config.toml
input = "log_mel"
encoder_norm = "batchnorm"
optimizer = "soap"
Rows from block 13 of the audio encoder of a small contrastive audio-text model, named by matrix and row number. Each number is 500 + 50 x the weight over its row's rms, rounded and kept within 0 to 999. All counts start at 0. Numbers have three digits each.
Before each channel's rows are labels from the 100 clips, of 14848, where the channel reaches its highest value: "responds to" is what is common among them. Only what is clearly more common there than usual is listed. The data: struck, bounced, scraped and rolled objects made by modal synthesis.
# conv: pointwise conv (encoder.blocks.13.conv.weight, 192x192x1), inputs 96-191

responds to: striker: soft; clipping; text has "clipped"; thin (high-pass)
conv.44:465495486482506499470482463460521441525517515485539484421448530553510444458462514479527496523517507550548464500541489562529511526528491411529482396609486577399680530572463516480485508523503517494474473595491514421524549419498516534543483539553472451427548503458414551636449515441548469517

responds to: striker: soft; rolling
conv.138:470489556556424404491494522510506494497468456429574523402460442546469496639499483439462463504520524502448470426507492551430487539511492526547507510473424512394500460405415469466526538405519459492419421473478513511518436477511481502462469529543521607456476467516494409581422536540609466399

responds to: reverberation; text has "reverberant"; text has "room"; rubber-like damping
conv.127:509524547525535397492496528572244525515483602469499485508572506565469553549480524555513464478493497530478485444460484433488381425508451542585496474499497452436508341364540591440490490504488430509532522385476477490471518458519579581568513539469490442525565497531534485537531472520567571535

responds to: reverberation; text has "reverberant"; thin (high-pass); string
conv.19:595429445479491428500519497587444422584379457526460506475521488506530533547395574483581566504532509380475492567418571362493420456522499497567459403524448496499460507446433469485442548569521468461424444452521484532510464584513504514468494573481513477503541441469447520535519524447586526542

responds to: reverberation; text has "room"; text has "reverberant"; repeated hits
conv.98:506471457495555378496504469602493553493483665569539579540514468518516522517486439492527517444563513502559497466432461525469503464465490483495549493500458500475473428481519524532544427573533512487530479543491487510522504526533466529536476472461452419596492497447455449635402495511370674489

responds to: striker: soft; rumble; mains hum
conv.87:425520458530480489476511511491520525417562537476524479373529469451528543462495533521484531510475468515489426525480493619585544418480494563500527464500511484515468515512519549494410490483554524598394414415425547531484508425524521576453490517512483552493466456468513546490498473553520503512

responds to: plastic-like damping; scraping
conv.187:453524568468465511552492518515348512461568433520488470595433513472454554550463469478477438428468497448538528416474613483565483464539515573519519548469484437502458480374481523507496481487497503510455454484450489449485538504615505570563494444513537549456475528507534472505512443528579526489